Rows from expert 6 of block 5, named by matrix and row number. Rows with one number belong to one neuron. Each number is 128 + 24 x the weight over its row's rms, rounded and kept within 0 to 255. All counts start at 0. Numbers have three digits each. After the name is the row's rms in percent of the matrix's.
# up: expert up (model.blocks.5.mlp.up, 16x48x192), inputs 0-47
# down: expert down (model.blocks.5.mlp.down, 16x192x48, transposed), outputs 0-47
up.0 096:145117097141140176135108136111138110132107108182095112083112108129097199123123132094141158151131101131169144149128111090124128159140124129105133
down.0 096:113172106132145124135158133133086107161130156117155115130100169063146155099140147143129102104128107094146146094142146106141115100102134078146150
up.1 092:135100122095107105153112164134126136128109149117137147107136121170169124193114138121136113116137129118127162138126156098129132115175158149103151
down.1 101:120146167150162139143155075144118131121119155117143103127143144152097135128154127158169108133145137118130114133190123101149148177121109164139150
up.2 108:157142143187106096112132093105148201159112148098102124094122122123106139164100102125174112080157094119076143104111165136136110109130130111108137
down.2 110:106136115159142123101104132108127094168179125105110104142137163144105100147102075088176144124116109131147125098111140104135079117121124123104148
up.3 108:106159080122105091095116143127139135138169086140120150145163128133116076131122122100096102143122125066136147132127130093159117113109118176135154
down.3 106:119135134111116165124107110157071138128155122127117169135130119100125110124126154075117121125163109112088153106141105145103175152149148136126158
up.4 108:091141099122111118135117136094122152127174083096126159127160153145137141118129149089115127145148125082096141126125134128122165133099107124145117
down.4 103:147102150143126143149147121175096130088131119110130129139137146127130084132099162099097106086182110122111147153141123101145122162117124113101121
up.5 092:107105114111137105130124157106122134110141090135113137117100154123118091106083170139092138162089134158144104113103109118157091120141128136135149
down.5 101:097162164136126106143142113143150111182122117149105083130074100153154123124167130157077090141157096114118128134090122121140113175117064120149122
up.6 097:144104105143146108127134084110193149054157094162111130141126136118138126137131114154103083130145123146106145133050081083079149074150124138079134
down.6 096:114141140178141104118086170147125119156143115101125113112105118082096157107154116116110168126122107166127094125150174175116135150108123126102088
up.7 098:135137122128122152109174148156112163104117137111118105090129125113129133133127100130145166142097141118143130118096090099165129141173102143137138
down.7 106:157148151082130139105144144153117110127118113141120147145136130113120195151128142128132115141100134127100129124106141167117129146088128157165118
up.8 101:112113143156134135099083128161157146091146144139067134159130104159136091136171072110095114127135148164096153143113113156134109151089119133162110
down.8 103:148127117157137172149116105164150093157125118109179127148138090112126167122096095119126174127096132165132106151087156118162128159098168109124119
up.9 099:113110140124113154173129154102124144116158105102176142175115161127152120134128154117109149131102136120119133135108119173121147153124137116113155
down.9 103:121127129146124093108120103117133103127058120118144108101127145136145154090158107095116107112126181134122131110134150136107134194124105098154124
up.10 103:124092166108155159111182149146153114126135116127101093149117154112128123153087110147103105138142123169152126096128070109153166102172164106139143
down.10 100:133097135138138132154144169153115127127114091117169131125125150130131189136118095154137129136121126102104184154133088124137146160177152124137119
up.11 109:141104116165138131133106131166084133179083113147105138138133145147132145160120128128144089109114141137141105178155131133117062100190136099073127
down.11 105:136091108104147114127136121146131128127133176145128074130116164158110145089143093074159127093096149166129142107165140118141096161107155154137120
up.12 105:196163122141142105155136148150131102136122136144160122142149127167104138095147126126137149148117116115134152139095077125116103097146108153153116
down.12 105:123092134171134129081109130168134099130137176108155155093150130154094173101127113126108141138116182169099133143136144131108095121149117159107177
up.13 105:120084159100129167168086147106146167119142148183144082084128152131137134166100166134136115106145123125139129134142080125165214154154065133125133
down.13 102:141139172126120089118168133130093129128145148122163144119079081129136097141124137154168079148132118103100128136129125129151172063098101156118130
up.14 103:113174124097110112117133064142141138117098120131120128143138183091131129121104176134117127113112093131080122082152108095099116180160134108094123
down.14 099:131145133108128103157149137194105147137128113129108128155143070141146140134132124145117131156154125155112133142112147123119122144143125152173133
up.15 097:124113115139135087127116137151196124138116107150147121120154121160121155121117136121139158134131142164150069108128124166113105097149099120116166
down.15 114:106088142139154145107101097154108151121136141117079124125123099105112183126132108116122128155129148130116142123126130148123119164103114156173138
up.16 089:123125123130097111094122179138113110130122127111106075079149113154120154073130148121135161095118165134143134117127116099154097156091134190116186
down.16 094:119181155165150144161114138056143106102148144136166128157141120103130154105092115197132093152124158170146114140166108126128151099126121129091121
up.17 098:160096106096148138088113123120109112103103116146171110149173131116081141160163151124059123096164111133141114142109113112117116120126085134126166
down.17 097:093173126124150127132145119124161110129151149134142099102155151129133131182101074127128112153094094129127188143135113156107109128122118115105113
up.18 105:096098114103136154138117163107092134141152076154105140143149139153134100153113148102089133103161154119105122120148153133142090131120139115100104
down.18 094:097107162090124142108090064127116119103082109085153145142135129120133140110150145137142119165140116137127132156148144094142140123144095124153118
up.19 095:093120123125134107113141131120119079144126098131116128138080120095145120126167137112179098098141117158152149154138103142161205128130095180095126
down.19 103:141150112129134166172117144166140162138107107168153136119133160101130107138136103083107142117153172137164139159123121087108152110114117085133146
up.20 106:135149117135093070170103132110097129132116139103182131152120110142089106113134111142128114107092164098145153066132097141136100098157125132115161
down.20 107:126139098093138131119154108102152107157113130111116138162110138139090176126120143112115160076132135086134133170113153151110141102079107120148148
up.21 106:176097144099164101133121147091162135130137129136125155141111153109131166136109120076110097123134118132126105118125133164108135111123111122092118
down.21 109:117151166112141117144093096142095150154139098099150119112138161101101113115184169140130093100154111126151115145166118077118136141139110123113157
up.22 109:127139137153089152130124077142169149118121154125122103112134189108065158134140107127090092099141131164121086136149112130166107102148148112092146
down.22 101:149134120133127134121130156121146105154145116131121131117147141119095191121142137124096130101095184062090095143124131153138139097152152108161146
up.23 095:086120086098140131170151133159142104114111072114139144116136159103121113111144095137138176141131075107144145128117141120111122135107142093147114
down.23 096:119090134137100113114091121142123146123124145108146111100138116083088137139141140183137111123116115151121145140121164113155091140183107147121127
up.24 103:129125131128147154085092169154098096132156114166127071143102153110124124092102119107143129115141111164127146124140176125096132136120199140096151
down.24 106:123062129181161096107140109137116146110148143175133116102077140118157130112133133128115167127135164101142124165164183104127187098143171090150135
up.25 099:149100129150121109145156119108121112154136153101151121131128155133098084133140140109127150147111120110144138142093163142140166090131118106137087
down.25 094:103134076130149107125158129086171074117149158124118115115140135142167103102091137111098068160137118096145146139111149172132177144122152123116128
up.26 101:122161126129149121105114103122180106162116145119136102134101167131131112135144158140142123131146074147135110107161130149140135149135122152105124
down.26 103:190126127122200101096089193111142107166120091092127134131122141150142127104116122130101096098131081124117127153106110118122151123147172148140174
up.27 097:131176071172136153169116117131145109165157076125104118123153116139136137155121110144135160141126162091123127148106157157188163190136115131115087
down.27 103:132102128115123096161156134130148119123090155155176126116149104119134141151101128138134145099123106123156168114123128127121100120168110141134111
up.28 098:115157084100104081145160108135100165120144094107173140112160142129110114108105126139132103092117194079135125131109125103123113141131118174131129
down.28 095:135171135092111113115160187094168167120063144159102139119130148134114117167109143101145137131113159122093152144144090167148109140118100139125135
up.29 099:097091129099074177150142133198150120148100142184138134132111112103121131080124177132121101124155134115149125114111130111133145118060114100113144
down.29 100:103094132142122145137119122117128144157124079146147109161163119098125132139116092138156154146111122137134110135171083157148166120100124118152143
up.30 104:131088094166094164129127116174161117129150136141130164091117140100111129123137131159117116138131133140128115117161155165157125104153147131106115
down.30 092:185121126103190145131140157088102168115120099160138139150101122137130116097134147128071140164131106181114086141165110117088106113072073121155138
up.31 095:105118163086125126124086118125156099128160110130153149158151188118068133106177099130145147133107119126138136148121111171098105142167153138117145
down.31 091:112159141161169146123121102153147090146127151146117138141091083142122130110177120126108105098119132147130142092123128098178135123157175136092157
up.32 105:132118072103153118097138122115134178110143110105109136091083097104119121149109071126165168115154136142105104148108136164120204146138162135147130
down.32 104:144161142122106123111116165137112121097132147131123134150095143142087129106156104126109161116150155111135123188116137135130137170152174087154133
up.33 100:134115105151167098136108112142080120119139173095130077112154091141143078102149132119085142129132148146113098141135130147125105106126115119096095
down.33 091:097134129100110088148110106164141114116162162155118142171136106121136136134123136152088127126091106155147134128109104122086136110169149138133122
up.34 101:160131085168131134161109109123148150124116128119110103115159118137170114141175179102146112124132082134136098136145117136150137150072150158134137
down.34 107:174130130164120104127118117115130129102104153146124136166150160153135122128114150136125126108148107097100150146134069172132126147158133148095118
up.35 101:112121112114128112117093127091112121096101136143124159136113115139138086113130147125138172136135122174130124129134063135140099161130118091145138
down.35 099:096144145055139140170112129150100166128139119163149152150135119144125144133135135122119104151105128119106142152089081147096136120145099097125199
up.36 097:104113121130150109097147125139072162102111138116132153159090103114104159144143163121114081112149069108107114173152137074114152153155115098135142
down.36 098:107138124124125125133094120131149107106162155100097127120111122139083122141125127151112125143157098141130175102127133145126161125148127152118101
up.37 102:099136148106113138106158139108180119127152088108116106082155143128126129089153142107164133130104136168132118150140148161144163154109101168148138
down.37 100:154103142126136132114122148152131056129129125092179117139097115126126111131110155129161116136120099082124150113142089154175134141125156116136073
up.38 094:159186123112180146116105102126108139135115150162122150114163106120116165142137135106095126160112122091136098109154126139107158159156168095105091
down.38 108:118141119121103119132143100131124135115125130155117159130088137110108140125137164136089118081137147167136130178085102075106175120128171108138134
up.39 096:091120069149134098163144121087162106130136123130077133101121135128144096140175205111144111126164144089136106114120142082114161133130144134129171
down.39 092:146132123120113126124138130137125113132126147107141136134122168101145125138140140139112121099121113119147150178169069120095147143130153123121141
up.40 099:133139139110148103141105093120091153151077116149136116164141141110142108113091126136114106133123130105132131161152129102103096118120178150177156
down.40 093:087156156126148157118119172140158123133112121123135119144133124134180120105152093123099102131124127140154139110105107168087127131179147117167113
up.41 101:163162105136148156142088127139106159124150125136137114149125146128155135163157152108140122117089101159126141158122128114134160178104088169152105
down.41 100:137132145141183148139084112093141127126148120105124086146142144081153140150132141184124119088114114117103154139126120116106136152093135104116155
up.42 095:127119129135135149133136109151167192129166100144144138128124091103123117122135122141071113127169141090117130160127121162123158112130089102131103
down.42 096:111085127133121119139100151142079114133150167174105137177130186130124124133142148158108097149140157120115085156130084142121123144113140083150131
up.43 100:030123133124088129138155127129112109076109104136155107157140116135160077109142133122151139183134147145131172152107095113131140080103114113105143
down.43 098:140099089106109136168145152118131101138149141105134093078123112141130109129108081114144141146079102159116157113144105116138115107107116113128122
up.44 094:116108129122146152107123118151133166176110139117154121137148146149101096155132103150116146120107140100121095135103150153139120166129135112128113
down.44 091:135138129141159131116126160119160124081143100124098136109083097129183157178087093134140104113117142130120118147151167108134131115131118090122078
up.45 099:139179109128144125109122114096156119095073140153128113157146120130105104134128132107132155124101116142159118144144174154134097094121135075109107
down.45 100:148121159097105132158118084121175093077160145102080132122121119171080112123124102113149171157114164109112184127151089145098125145160122161129114
up.46 100:133120132130119101116159176145077118107113150099086138146169117178155140138132163081134168135139094167078150114129108189113138110111139136159155
down.46 096:158121160113136142139105104161150121123170080142130116136122097124136129140143125125130108106166112130140156108091102132106118126163125131085130
up.47 090:124145158092177169127125160142118056149139132119123115135130139145117151149132114139122102126129145153126114134129148128152152140111098147099119
down.47 086:135114120096127121095116109145136120105136158125153109159130091142091144109162133134128162123136100090105125134135088158117091075125121152149136